Weights of a small model that answers yes/no questions on an image's attributes: encoder widths [80, 160, 320].
Rows from block 5 of the image encoder of a small model that answers yes/no questions on an image's attributes, named by matrix and row number. Rows with one number within an expert belong to one neuron, the router's apart. Each number is 128 + 32 x the weight over its row's rms, rounded and kept within 0 to 255. All counts start at 0. Numbers have three digits each. After the name is the row's rms in percent of the matrix's.
Before each expert's rows are labels from the 100 images, of 14848, where the router gives the expert most weight on average: "responds to" is what is common among them. Only what is clearly more common there than usual is listed. The data: rendered scenes of toy objects such as cars, trees, mugs and chairs. In brackets: how many of the 100.
# router: router (encoder.blocks.5.mlp.router.weight, 4x160, trained with AdamW), inputs 80-159
# gate: expert gate (encoder.blocks.5.mlp.gate, 4x160x160), inputs 80-159
# up: expert up (encoder.blocks.5.mlp.up, 4x160x160), inputs 80-159
# down: expert down (encoder.blocks.5.mlp.down, 4x160x160, transposed), outputs 80-159

# expert 0
responds to: count: three (92); light from behind the scene (68); ladder (35); chair (26)
router.0 087:147146126130190110153156087143099132112160140147098139112059173119144171106148159108093185091137105163184138115133121130099174131155125135094116185110120150175126121139161065060125133132147081099103125164160102104134164077136170063109155040
gate.0 098:112173116161145082108126137176126175048163150145133050159095069081140041142176083073197132113125093153085090121133138168103130150101148100108117127149105080123176120143116093168176127116089121137114135136156161089113190161115078186150094134
up.0 096:191128102096112108167092133097119095162099154126115228099137159145145223098083108190058093170144148127143162133152117064124169098153135115158137128142110206125056137129116167120124164128163142167109122148085112162181082131103155087142175116
down.0 093:140108068115152140104107106151139109120106094206132078111132164096097116132154137095255174118129148085075131138103135111110132148119164133194159163125073081132132094130144114152091099151098130138138124169124100135126086136109062095152162142
gate.1 096:092114138175124108114166112157153133095175125101098062088075136172126176111126181149153143080150041123157089114124123146082092105129131091123122115106075166120171140140161122194138093129144129097145152163196127097085136036145067159115098075
up.1 099:113066194139142180115163113122172142100136124139133103138120170125130129101153134161141165137080058095109109124123138203082143089131110115148118137163084170201175123159097145131183142119121163159102089079155115110097169166094121142113102089
down.1 093:138132127110145127160096145057142109120102104193117066139171109132044201064132136191084138113132128136158139131182138119137076135112124093154111168100174107069177098108119156127086137141168120133171126153097174137214171080180115090167114113
gate.2 101:179105141136138148129158163059073113133128113126100135145096196120129147110128090158179102136123104122134100155133107173147189076128128144172135155135081148194147155152146203165153110079058117100194118135151097141097082164102137090129097086
up.2 103:088147124100125092105071083155167149099119162122133145101160070106135123156123171096092119117138135144111130097130166118104095183083129111081109086123168103086108141121125081048115181177204135185089126116089130105173149118150140178098155119
down.2 098:065111159195120112157175155083153131114137068129164115169098093065071112117122142127116152072134179120149135111170107140104140159112165143150147170133193109112101162108097099082115141111130131113150144133092096167142069146080126090092111158
gate.3 093:108084122117150154096146167161128141146093141123161121047113194082132094141131118085139103130134172083159121159116158079095141140113146136152142105124143139072090127183081125109072134179082139143147122081130141114127147094154103174108099098
up.3 099:124099128094066166166179137143141183122096145140132093056131104088120059179072091140175161159129152088159117133154153063084118130116171126131124137084133084089088152122095110130117149074060145156176126063144139123110152060112120176157121079
down.3 097:146170113092146079203151149133152146153135084132118112090121153169116105038162098132140094139100141094108136124102172100112129149140149099147137161167113078133132134099151150133113149157166130158146097116085161104107132091090076175125142070
gate.4 106:190164169182143178156165079116070099148101095123125096117169132067139123166117120130143134141117119052115191115153119086122090134070048097112138142146171159109127131142082125073095141157175118143136065108144072137113137152129176161117109113
up.4 107:094147107116112099120138118120139125128108095088141152089115126153109167089139179130130120152130133136180109146097172142118159095177173120163135120120074071142049107108186155122165144131099156133112159159112142132072093137149084072081160142
down.4 101:148107139099106087092115107115132072159158147105158153129162131115150146084101137137179123102130103161128114152145180155079070136131069130142142147129117069162057086115086154125145131104128162056122061121109114082165143112177098141185053120
gate.5 100:058076142102146109115158168158138088159072127136140117101163159155124153153112085114134131154078102102086162106080137149154099150123114136114146131101133116135166149186155103239086096200149189152056067127145089138118130099124066128130084165
up.5 108:087120106169150140126153170127069114170104160097130103138101164159095121153118079128108129147129102145088185136122088135058117142150140112128066109084155088071164118170093150151095140168113135185142081091153080137122089143070081066172129087
down.5 113:125127087121080144135049126133115137150146171138166161108135138153120097104083151165084103145093134098115082142127093136154120095154127138165126105220123090137053126084150174069132168114070185139139142185174110112161157095109185149190157114
gate.6 107:158148133145116119193097188109109134179159083074202154107161135135126141212136108147143157177086131144145155104093032138120105146147141148145119115091058198161112117133219143130123164093160121129135108127139113186145051096178143098192179085
up.6 105:081124151113123099070145099206129135111103177159107103115142128121113147081146150136171098072171122073116114149182189161167190120092135073142123163172157078105123124149044122127111109151128161152121137092137115094116155172129121187074107153
down.6 114:145124081108100061122128148116153131118150046085150139092127088109128168108131131146136109120143109117149132124084188146155128132144123116109123148169074099118173175134116094087125131124146122149125163157134139088133173196119108080135170180
gate.7 093:143137136152158208102140102212152132066105182154095099124086126122099107071079169078113091190172155123097111127113162129162126144196057127141112154113120087175089126115113091074096092177096088098130071121151112191149140135120148135163084109
up.7 091:170106120185114184074122170155132156133134168149099167074120176126127131077098089167115118116120100161056139176028097111099153149135072212143099065071203116145146149170090141073149126170095149132038161106156110088200084142137129125104133129
down.7 096:140183123141123136149166082157143100116131154124143198142139206109070108141176096096186112130152166148143138089160124110161179169131177129128130143094124112153195089147160160132136168082164165105110080100167137175142136135131147096108091128
gate.8 109:109124151169197180106075153121100124092136140177141123081083162107189077120050134079171141142137093133128128141116145177137180069143144148088137102105048132166165082159135097194140064100136109159180109095135061210156149107170150154157134133
up.8 108:167089144148082081115193122149144200140226125119132125137157092129131146131152123156151108108161091116109151142156103138132109188124140115143097145107160130110084194183064132073110143143121150118102140124093198065148127092094145170127153179
down.8 118:117097102105076095133185131077108128142138102146118096136125074106141122090130128130151096170105125072118121139156123098150155143134095128129102164142117160152197106097123140101128137133078038155158161160084143124202127152170158117142117139
gate.9 094:073161108102101083137158134170134124193177158065197112143129152099149109056138115157145115150131096141122114168171110118147156070150140121168140195097123168151131045179098151120140148137175136166144146146077087143103105135145077098163118161
up.9 099:144121173129174140099112111119124092044087138229108150121100079126124155145077104143126140145150112160114115084081148165136103126100137139076097136167158061094152124112127111170102102155138095023138148098139142150135090119097188192118142174
down.9 096:113074098074127167112092130122132121125099090171118100096127153194126149036086136206109157107138108121119095120113123124102148093109133103191103115133122162122119127189153147117104130076146069159115123168131092114145103122083142078080092133
gate.10 104:122085077160118177145169112072117120105082183119136134109159128154113150112051154147135137093105144110050144088119155140095119169157091208062169164128155097086151138157111109134135076174135088115108116096100093134075147192118106119188091129
up.10 104:155080144150129192119141161150136108181111120140144090139199139186149126154136104161129143132117099176118114131121178134178136125120084148124118162168106125104074112145085170167179136189139189066144094105126020073077161130114133191174090116
down.10 104:160130141134136121154108089154101163130156187098163130133124142159121057103139155116105161153098142079154116084150108157101192140104136124191078133093127130105126099113143181127121138132117137167141181169160106134109122201192110182153131077
gate.11 116:098131144132174168144065156104106115107072061139178155076132160125112141151159156095075132096120123058137168095158124116114112057123104124149092101139091149104119112145117129090135108124128093150144101091128130169144183109131114139056119085
up.11 119:130136156116150108073084206096107095089120118152131172157113159127079120114140121124160157148150163082156107183146154129193177120093084096099058185173113164058172094126106148149189058131123159137101090122166113182089123145110112123144154175
down.11 117:148130143156113130125133134147110077130130191183083150170166157146085088156164122105176168146161121147158138113165144161091112085108132167135103126119150093081094105108122190173186129104195184152193090128131161120060184155126138152094164130
gate.12 113:154115095104119128194169157063084168128187098093123139099064076142195159157107148130170093099087077143141162094149092105173087132121116098163109143180162146124153190210237149146130092152140110108103129143061059099123097154151119134171108112
up.12 110:096148135165098121113092123161142098124090111115153125119140130137055090131107137183116160156166166080080112144143173108098144104122130136110129092096116131142102097065052155125169120125156118134177124114179166181164119092100114111051129095
down.12 103:147125140127097101165107118090101134119059131141179127196169102141079129133141108085114128098118167116145077101123099130086124143065172159164141153082173101141148109140118160076179125116120125097147136079105192128125098113160144102144100159

# expert 2
responds to: count: one (100)
router.2 118:159149128119080095160141169094167102134147134144137097123131056054126109132126147140183095133151140134076151201137088074142075119127149111141126158171067167091083091125130146096111178100171147110160175152123075148155169125080152192090126153
gate.0 110:081120157172185138128097113113161094164144113099167117177162135144117138099066080105102153138139081090116075133132080089114084166122129132074161122140160109167125059188141107139135096163154105165127116072131123070137072078163129111106111147
up.0 108:169156106091076125152153142127123152136121149189104149103096110122127070158164141121156152129092183159133157145129176162127137077166124126154154098098059163111135140061153107136161123114083174104129205189130142168125176154092114124161134125
down.0 096:187106138094175101171136079173171133126127138092111126128129159110138092132129140119128096191103116137148126146100121144160105149186186183101091155152143094118083136127114171125096120138178155102087101089107139126106077228126150123076130153
gate.1 093:141139151077148059139129122100106148101100092118117172103157172156105137079150101126165149171141099112145165095121152113098108117129084120133144142107124081115158071169161102139111085082183195125123116163131131132107089110164094140123103099
up.1 095:097158099185102206129100131135139132163136140136129124140106097097155152144117152114110113070131172157129112148167057147111160131140197137156077132154100124132079155073092208093121160134064087123157117111153102120176193140068146113159142126
down.1 093:118161193143147104131151102147115126183192117219162141110076146128112124103115126138163122126133071123116124066092179146113132102147093130091087129112111131152148147133097215127148151191088106160125119162155194170154160101110105131145144126
gate.2 102:067130200128108167095149199097159148125161137166068121160097079139182155161100141159160120118155122131139126108110123124161082073094165142170130113130067140143063128091122080141086133087148139161164065132126134126110108155134141131124164072
up.2 099:143118147124099118158090109126103079149163095076058090150166109074109162128188129160118133117146061123096112145139124170156058113093107116093095150154181157145163111162164078137130140168079070158133117123059135111099156100127177117123159152
down.2 102:066156107113106075177138099162077166134147136099163124144076073047130162116107053085116090181098143150092156123081074141146125093097176089183147199121112146181156123100112101122165135067129123145109075107135113128119130149112121141104161089
gate.3 108:125107139148132072183135068109184088122132035173095123111150153107176142145127138165122108211142143041137131153099116154097118108152135163115146171105079059109148188097120098167129064134168163131153100098132214187129075171129144177172121157
up.3 108:046166124105105160092135178173129120118164116115124088110078185119167121109048140146138162060127133130152108145142120119127106161123107083142094145128103173144167060134164071091098115112140141151101108148082127112117122095142080091130128127
down.3 113:123129143132115089143144091127107195101115079120052122105172123080157091109135120162143116099092133162163213106143138091155108088095125144053103094071143086138095186121163097139122132154089141157128158063136105150104111139190126139185125187
gate.4 098:113102147084160122079170117102116090145122110207166151183158086174126146141122157177136084104123116102109121145130166083109153174107142089119147137144188103081071109207146115129123125129164146193099083106115159079114076129120147152161093095
up.4 093:112145112171112130141111107119180145065132160099137103091151164159125106106162133087069188152192155117131136105089091145168096087183163166146115173129123159138133197094116095110121103175077122088178121170089137200098165155101110095135201130
down.4 096:160128144140081163107156069181156148090083137062089140130102111094088078100107142067166175170127186156091161111107101070086111198118138120059173144169154082136121180134102120175083123176111135135081158121153158129160126115194188083086129140
gate.5 127:236145126089157098162120127090114126145115117145105131047152051097123087124138126105122125135164102100107123149071069142123074184169130075105154100135123156146108098155137172102123099157134124116193135141116152103106154130132136120147152146
up.5 127:193138153096178106169105138095135118151140170148102085086152067086117054148119107130104114144167102115129098136081132122154125171200159062144159134126130076121135112145136181135125127158117155123148118153122176117104192128110142105134175159
down.5 106:150138160116183162146117096184101138126137179128146151127132154143125051198128083117151166187095145136118145142137076170166113162139183151124153091176075155132138097142121138185124153116118233096094143127157150188124158134158102086121136149
gate.6 107:090147103071198156109143097144102109195086124128100119112127162144131197101154163135152134151142104152089139140176108127110140083177177082175181174145093119198094104166142117113060179115134161207131126100096104172110115068165140134082162117
up.6 105:136128111159071126149141114111129113093162181155139149127156086169109076159129120081090137100125150111211108071089199142184155178097077144067097145122172121113162164074122126162108077094124086070158149183151176085151099143144116127162070146
down.6 102:076068079128118132167126118140168109135118108143070126123100180116174113120067107103124129121179125097091149115155105137111093085160127180170114132107139123109077139085101134155145153140161118132124123149117153162151020166138177044089112139
gate.7 090:159120124140056155113165103167100113149086113194123112115117097091129132149138134087118133110065157164133133103076072096119115114116130158137120104137154103107140145194144149134105138159130194118113126114123135143117131122188152152131090138
up.7 090:128142099076096161155130111120098101102096068190121130106116149075154165160108118127105132129091140164132141093092052122117146131145119171129104122116130126093093131145142140087051169158131168116161106127113149109133045172138130114150064106
down.7 089:124178075163143100181137061090127134087109167091141138145107155127094096145077076132094153093069168173133091154108133141137169070094147140108130155149118139172113090096156117116140145098116170171112137115111095098151146082113151063150112143
gate.8 091:174171152124159111112137146102133143207144066110048102184120176091102178148129125146117137172100113075110163120111062175157079052141113218154178096162105167109162104147088160140159135107163135093143119126074120154122114093176173099117069158
up.8 086:089091129144153138149121123160159116077118195135174152080158101144133051095175111120146126102131125169159123153163210108132157155149116076080099150077161117163088169110138115130067151137090124161128128121182184153136159151096138152155182073
down.8 095:089120135149119068130195149200100175139169211117125129130102089156149091133133111086150088110094128099129127138161088135141125085109204126131081082135143113118155086136162135130075126078152151140139131118127066191220173135180135100141100153
gate.9 100:100143073144117165172123140148112098126151183138107113160160104114168146100109120099150094151131162089102134168152140184168207083149119098112129203082138080173138142137128139136144130104141104089051059172060102153130145126132153201082126164
up.9 105:058141100137129166128112121145117135114130183110076132106193123068136093136149120102105092162144165091148143098114156148179184139084103123117162225030157072118127179135134139103132167117117123110085112126170124158112154079109182210107127132
down.9 103:127117098179185144140095156124134129119146215098113184163224140141186101146112175138157177158126126193108197092112037144156180081143174130117095111065135114092134153110178136137127131166175155101154081117143109138081107109189112119132091098
gate.10 099:126146128126088136137133132149149149128079125138089097128129134170159099166086141155122216119124099044080148153150112114120040125163111121132131120153143117201097146120142166105151149086113154149078089095181128128131102092132190117213110145
up.10 095:107114122195210156087146178141123095094119112194136145140151121121088118125154183104161139132143113167155144124043114169167124114156155127152180109154103151194095146151148135112154115121115126165200133138157161096090140136120103164166115113
down.10 098:128102133086133095102115192138104129156115127187068111159086132127199147091182147084116145133170102085163100124168179121149184125108138084145140108109154091167138129173116073112132142114115093209130099151185073121151053094114143191100147101
gate.11 112:086120141149118167055190168134103124113120111071118118142076112086146132170111097147123189120172115095200139175142130165102122137123119189165150100139117184121112113115148158171119175094090155154114157147128184104140141110160188139172081139
up.11 116:081129171176122150068125146098113152129173155079122170130051118091106129166122108158133207129174134107199151147126106150118111109100127144163116080114100164134073155151166115160103142140135130113126136149107183123143143107180141119112056138
down.11 109:109099164079141157058073138185113116066188149126130126167118137132125120076131115124130147191116159138139099129110108164120105137118089119130148112146114117138084117126125135154083105118158129128064078150126127112116174108178169124154103097
gate.12 095:137097112131137119136107168086160142095154122082141094122100162108109142129126159119150147093133179138090156143049080110123148117118098198172150194149091148085100157140152144099101131129173203105128110100107107103125096255121123217123154113
up.12 098:154174106102164147173108097127091134143123174062105084109104082165115144071099151119117189139141174090087103123184126056071125138112112154168138156119107154135179113134188161084143176159098142125117100132098157121150124158161120085157197102
down.12 096:132140146092170102148134185114099105135100124138108106127167159110126184127114103097132183122090103103123076112174117117090082203129101062095138150112106132131170151125155142146109118111159105163085189078169122151127159171110146086134060108

# expert 1
responds to: count: one (65); umbrella (29)
router.1 086:142139137066161100113106167158089136118161096109064150131119163155157110113099159129104169095166081101129113150107124158116153124101145119181172150068126077175159161158124115118165161081127081124094126092104169074159060173155176059096184093
gate.0 088:085110165120164100111174157104117129152159139152110153082119102141099162110099078112084157127128104159131075049134123145172109105076143082123136155112086169125152128148164080136105133124069070096170146120105130167134130184135116127106158157
up.0 091:148100073133126162160094140152140201173103130160138115156070164143203105190139121084118085112123125107127122168075100131094179132176123132160161145141150107126111122120111137138168175136199180168129126167150113081159197095150136135160112155
down.0 098:092128136203102125158134047146148074090079150118119151147147118096104127072106118134130194097118136123116110170134120147113119143127139141185112142173142165133126134119121130118140113152152091111145084201079124139075094113120139131132144134
gate.1 090:111184071096132199079108147118065064093134159154142116143122146082120107058105098109133138151127163136133072131150110118132096097166201146110097146133100155149111101029143149083113115091112148127167096159130132179126128117126141124122098158
up.1 092:090155132164118024147120121151120128101147149054142104136167168162134158156166101171123148147095093066086076105138154105135100132120103102105165192057191125138116101194076125166151133118092103094102152135101150083115116132106187152097146094
down.1 096:144126145078168126138146145061153115130110146139145140142115154106207196127093170049093106111119100100128103149127105101165096106145096090121061145161106067155136120089049091115157164101108159066149096161153158159142118159169136126126173148
gate.2 091:124103101146132107112109128083102130132132132123109166108080121179143105127078081166125124126113162136140106109161117152146132069135141183111123103061175201083077154182215122147083158212157132142104097051113083102202093109104120144098132129
up.2 091:087106158138133100100129186140121148134138145093131117204112121154125144097161133116091124121111123139151103139072103146101138056136150132027088117113102100126115106190150137108098148124140129076127105050101120132145102158114135135081146115
down.2 099:104132155170104138113190138068092094141126125124123165108179065128102113087135088154161187132091188180110120128136135146156062125132129110116142144131062158080135193150098182141089104098156218179139120122160151110194105166148104085182117155
gate.3 108:067124110145104148152120116110103116213103130080131151123151186126118089129128144071090163105097159102149113082176159131121051128165125171116132133165175148060096164123121155167128171130160145173100094141164084150116122128083101161128131116
up.3 099:087077151111119140080127114152097151140138123097107105165143202143115063136096173083087134154088155137152113146170169174136078113146151105125070138113094124105140188134110131080073104082131100136166150134138070176110135117115106103159074147
down.3 098:139108195127156156128168074108088075125140104127114149091090071126177082114138195095077090108167144123075139058128145066112092174188127170086118143075121187110126114129112071081121134169070185123069163137120093143103091186123070115138165134
gate.4 092:162125128150154113135107083096139150154119142148113173145192133209127099116116113142083134125180097130126071097117236116073142152140099148076119127147151167120124173079120132112091106116186099127125129125114085148102090173103173113097150164
up.4 092:187085145157170100089155093085089129085119141121126124137124150163120130129158098110108137087141106141127076133104201086125120141159140154124122113144150141089099175054118102113117132097169104170101154126106113106111134139104143087084201119
down.4 095:092165119166095135138077155152181075162187111133090149184142181124146111142159147169142125103133143168174137118177165138150106097115091112127155071066132128178165175131132092162101130110120132057101083088108125154109127109118125117130090162
gate.5 103:161089145189172131143148124066120133163158117080097177197177141111159160157093171123097124119117134105148157110115130136123123086095144121111081098106134176145166149159115160172108104095099083138151124150089152100182055139095110114146107123
up.5 111:141177128116129113077135155189100100081181154111108115193091062140165085143122063187138087104145121135100093155140111109123153145206165135127080126086112051115142121127145074131122166177117098185108150116117142118165181093163205153055167121
down.5 112:138167060142100115121199146102102127119139079105160142085181136142124134062118101153154120143180126119115155075090125099118132103124126122132104131175126136069093164094137199119166161133089146141141130106128065133141115093089224140152154159
gate.6 116:125123102135154124141140066164146184148128144166085111101094105157151137151109125139098079099149137102151100088060092125107151111062079060066116065108169096156134147133203169117090058146102095116159103123105145086116117162084144111192142174
up.6 112:108094128103109144174164136096135101156120139081166186130158144105158099071102157147130204112131116142164137163114110178113127088120115142189073180163090203116123170144101117126165186130144141088105162118119124124106123079145100161146168118
down.6 098:102106143090185138100100113144061111116074147159096132130137132147135049078127147130149146155163105132151051114133105092137159064122132099067174202170128163141157138129131059132114144090097128135153109067110100154148068108177147182137158167
gate.7 097:170097112105093136158189141116175146166139145127071137152111087095163150217161132132120106136146096139151112148137097178124042084221168131105130126142157136098111162121125130182130155130115138108081124137123147093133132127155142086123097173
up.7 099:114169100165140104145136108160123124120132175131127116086110138146082124115108152149147110161119103124153159120179084088150169144109102112168128169114179141153131147158083080144129129138136099152133103158120088216162119138072096168113132122
down.7 105:085155130108090117120129213141149142126081121151135107112047127138136109123170132141145159045113132150147118103142142113103131081109166158145123158179172125104136086122133095107116083197114104162147141150059089093114153150079150138116106153
gate.8 105:189078178094112150089128110120108113125060163150146156139131133133088160125127081160131154114160183163112115125137072181151127147121090129118134122140140147168184094168089148158158097164118177088107121135115117100119096108111120121120140120
up.8 101:063103124122166176137065099103154139161132117137191162142123132156116105140138130092125130155111149160151119136131123085140132134141099084138038132171079138096092124148092170156130096093156109102164153105102137130135152136140120104085170140
down.8 098:195135158134147113158147151071122132148145095172086116116108142143140171120119104171100134091126091114158130119181091115116057141230121105095135108085098080176118126096128157192111118122160112082108114107116170144167064076163117095068048171
gate.9 106:078218122089121114128175133092140114105194133133112082123057154107185194192107095143154130055103129155150127173118179110144197117203112121077116164095120122104174151107114100128157181089099118118142140099085190105180113133135164170171173154
up.9 110:185149107087185132067147108126131146158138171124125159147103069139109096120148114104122086158099101132128135172063138185167071114086141112117200045108103138145121105099142105185104138073146127117092111119173136118103175091133099095098215131
down.9 105:126195096122170099125122114088088099126066179108141153136166134132094058139116079144068099226117214118116163145080104137149093115148169128130143102179153168127119128147158127091121118147129099083090097098180080120160103150102117116113186129
gate.10 093:118150089099161133133145104155140142114133105140122116088077210179057153120140162160143109155174150153121189085121106158165100084160164150105069123151118154127157045160156126152118099121145181143149133144061059127164134098139167109122120133
up.10 094:135068105160096180120154134116092113125138146167127158121108080123209087125139112106086128153141133123126116127103148071049173140128089170099167135090132127173078213115129111107186131156145108100105056100166084100141137168093114102135189114
down.10 101:101101141128146088105119110058091141113093154072105160110108196085110121135165147151122103156089135125101110122153119104163141121124144118045095139123089120153153086183131137110132164166127133071127145058118133166163164148135134054145128117
gate.11 094:100138102169139134126192109091126099130101162100112071080130106126148098091144146134124160161154169135098148120119095118073139198130121117096135122142142126136082150070142163093116102137102138128153112113131072129137113067083146074147106114
up.11 094:124147101121101137074180133117146150110144159122092091076143136121143101112151120095118153173148188070091115120158096099095143185113125114093151107113135148142082145119160194112164132152109129131108135109156067133147160133124069027171169145
down.11 095:134167126174139150101144126151110119115081137097166152157161187071172142153124114102077077101137106143095135111178111092104112142145119133082146107067184104121107158135078107140123149094124159101132111126131115133111086141141081116139069149
gate.12 088:064154166177049153077114137229092212171110145111105113062126123087100097122088097116160151125120096151112083148143120119092077105168163104132171144167132113129112091113138135109173102124109129129156162127156097122126177157152156126133147099
up.12 091:189094068129204146162202138069172109128104142097143138130154173177133108108113058111095088073133173080098152139053127133140169141126112109117129119130116138126101136136103160147080181132129132114138154136138121085106068124132095139143094149
down.12 096:160123122173137142119148123096106135085167135149134122158118159149130127060149124127121122150195085159108154132135132160117142138097117205161105122025103067115144167130143149163177176068125102161116148141120159122131118123185078070118102094

# expert 3
responds to: count: three (70); trophy (35); flower (27)
router.3 106:135108093109122139059132114136125135127108153097124124161200125177120131163125112090082139160073127087121092092088197138067071112122149129133138140169174171159102109086177163186149095191068105091115119160094107136095173137066110123172065125
gate.0 100:084174103121091148132166169117142112178145118098130142130152162134140161133131113107171166072121114166146155109083121099149117091174115089081162159100129126121192093139147074175154115150114127076164197142132061132095107155096118115137129088
up.0 102:183148131080166143098142190148171124134181143139142109090092120126137090132139134200118151172162137145043107067083170139101114124085075132167125091112138031160125144130148133188117138101163143139139080160167131168168140124131160142157151143
down.0 099:161121117103114135093117188168087156147121184099172098154155212095074087137125124110145152090104102095150089185147142139131123121092091140134095105106169108086140125119136211167179130114118122096167123074110137172136160073128124171137099123
gate.1 104:173133127135118145094145134146108132103125176104161114166134146146141132116199146093136121184107105084123125127145130138156146158105134151094105061161150150132128148182094146133117089166085113137104071094130151154169093138116170095103107177
up.1 103:135115132100089111114112130140093093092144106124130147109122119102118079121114066116091125058174152127145100158135165114104099113125122068164152190077116061135158142087184115136122180133209181111142127140182102112113165156137117156137142096
down.1 104:165094086124113128114137116056080110155141155117098091117117088153129162150160164120159084110108120167124062117173108112079111146194121110116117128113140106155125062105150105127126086121145093192132129140080210094136104152114131148123166122
gate.2 097:113113153152140103147178120076122089201155134115187131149095077100138159188127133162061142128110139117154154160125165078118153132167147119143132085090163116117118116108145185102085116139132122150098108169109122116032177087120072101106131184
up.2 099:121112168193151108116110147127131082192145134117168093163107122152103120121200056110108102068122098151091144147118103084137165164159156094102124106081106126169142139127100153142052096069168123104107112076060222167134163144129112125124104133
down.2 103:178158167152125169060075115153107118087138067144133093110135205079135114139098147086126088110113086113136077088138156110127088158153098197102078107161150141093054102142106138120152158123104116189109161114122138132098200133090086172075126141
gate.3 090:138131134113114102113145134109127065121193064142102107091131111094116141102080090140106155121162163150126162162173165152175126114114121044129090108142138162121085114179086137184143137147136107133133117087107147166104152150164125094117070134
up.3 095:092155136160113088146096132128132137101138100120061128163098127134088126131085057127174103123142100197099160188156124149150167150079098071121088159113117116151151111108180124098153163113151126139234142075129152141184134156135067106144081122
down.3 097:146152131101131107095114088151145139124136148147138106127092144123196121145136083116067114155129137120158114131127124117137134136095110188162141092113130147115164193094140129185138100118165120151103103064177084108175164138181067150144134000
gate.4 094:097165174122096099122043113097080073076120121133131124154145141134120086111169102133164155155176212138115113105169093091161159177073122096094139103141177103167158123152138111106155148132144159127109160096124108114119119079053107090142140112
up.4 092:129127138152115152134132203154114171116100107169136180141124148129166127155120136156071124106067082116114188200099175139078085117149160138157123108111107100068142128113115149157082115138148170119066128169108149136185145112167160144126116068
down.4 098:144134169170167128106105179166188120136096135112140090113091160111157098112166154198149137074119125143088071137179125116066126148159121144134101186119082159146115145122156091154146125147133116134111153146135147175138083170112157154116178157
gate.5 097:137147150124125113162087141133156148167142128065102116141105167171160126146113144131111078150116096141135118129066151129124191167174061114163163130083107108138143077103138093103138155113164070066165143113101158145139164081104133129087134124
up.5 095:125123097169146110118165141172115083109046116155120135104161099152094143070129107177180102116109152118140112118180091155126128153097150084087079171169159105079107175129086145118109075136141165154127106183121165116124130212118065110123097148
down.5 105:122136064128136100093169112124122172111159125139169133110116153191139110144109141104142099083179099157148139083143104127147084086102180067145124123123142110142113070097098184152139150145148063089140133090147109169164086080125155067189184181
gate.6 104:147104178158128124166092127083122152123157116153111146102157141153157120063145072124146141120116166170120168085117164129106105058172102150062184138098123145154177134118182093154095116102135149174130106117163167135134127146128098163150155133
up.6 103:154093154136184156149137128101094128082091113148064157081139199165158134119183070084127110146141166137183115091084123148076109044195120159125150151067148141152190114137194142108073094109141166140112158113174140170090133099101130166206125106
down.6 098:080129192161114184155147089148043114096127071079124146110150137109162071230146135148129077147123058102130121093175129121092110154139143098079120127145169150106159134198064122165127111137090151071122119078088128118164115067130183124139108143
gate.7 094:115153123063104105087109152094121127116064142154100132147108168110132153135115097159171175125092105117125116127094088080101128133118074126147201119202180144115157147136144160158175067107169163102099105109195064100069128137166148129089132118
up.7 086:088079156072084112103152148137127073105101158106127151137119163111185151143145151121190141179070125108108121150099143031084133152112124110191140076180172132117137129136176154163133091143135101090103135127119109138102124120126089152139124108
down.7 095:163188122160116104111130180155092195171156161095153080142132122125115111153114145124104077124109144126192159155134148121106154079174088077171162111083115106190112184025176145138122191156147138140155186152116109075191112102152119130149157101
gate.8 097:169151129111097101117144102102142090138124157093137127149134127145071105190181137041111088119089182098094121139142164140122171098136156182122162084158113102158176143110158045111171140158157153123097166167109133163113130089184117142101103110
up.8 094:081096100118116119190165117143077165136129058135108100110160081110171118116086164128225129168151090163154146100145127140123078142090170120187136118137213152181087117130081166070130142114072129153132130172160110122164114130156125118174113106
down.8 104:133128167075124111128198099142086079166099177150138129113140123100144062108166162171062120102145122105157132117131132133152051153135127130148071106171151155126091109187084094113105075182167043130089157090113121133161115132130126074084143102
gate.9 111:125112133081086118173154108136151104168127129143105113136092143119134095081216143082074111144162178132121191100124091119147137099131166146074163109199110113072155156147049120082101141146124125079142114113180175178160129123135164129114142052
up.9 106:125141132203144121089076151139105143100142140109135155127138086120147160164060100136154150151078114130139087154159146123133114150169070097154092119088103148186095080084215117156132084099119132173110139154090111067126099148128086104144110172
down.9 109:117120093120124129058103109148117167116115124165150131087141045166112144111121149141143060080183139131141093094131144147084156124110128165110111133168106074135096186077148124100191090112121183098106114141110162169165112082100128141113117169
gate.10 097:105117054150121151146136126125129133121099128106168111124113148156088115147139183149161094122106122129141144119110170142063140183048156114087113158115165167124154123145156100173148136117141101138123094056183072139105126067182141103203092086
up.10 102:138197118154105126123103125075112126133127104131143093102138159217106096102151161156176102139112116113127108146120147131138194142066150138065134127157159152140174175110102135156130092122119079119168129128120192134129145125185116148203170108
down.10 094:131186119114196084164195192144089147135116147147139104146137163077082159163131152125112150226172130137144129148095139151151143097091075149099126115139140162138133141141080114138184098107201147132140162117118144148114201151137162097122145118
gate.11 094:113188152136116130162168151078144099113070104096162130118140120066132207132067047101107178066079130069071132135135092153101099155122120130106130135148111157088106083168173129152170152130130095111126162112138109192090124140120142085138162123
up.11 103:090195121116072189242126156161144149157164119094131093167168132103104155124158136140151125113145118137140109138132141167114182105113100171105122134142162109168178123160090097179165169158095142139145164073177158119125086146117170161170106173
down.11 101:121158108111119066199171141185163168109154115147073168080121168166128133156130131126177086140143105101097163174158115178093115180152131174112155155168146096127115048131108122103153110152167165118212119117122142120114154130141131137146056138
gate.12 109:102124161122163152151143105154125168108146090124140137159138169101144107173141163113140085154151103087078101091097195191084142181144172138107142127144098097117182118122088099119138170124109140093088133118146166076114163130126103114134149107
up.12 101:115142122199138118162157077108130106099119120138202125125098087100101136148107169104154144101130079123135101136094075146115125164101137119045144173111163093112084130185110154120156141161110114066169139136174100154081095221173140104132199115
down.12 095:101174094156104146164104202145112188119164133090152068120131092120244098069135138092104137084150152113156146139169156181173042159116159148097158121071122114132143096145157099094144120138151078101133111133102173154133133088061148095122050164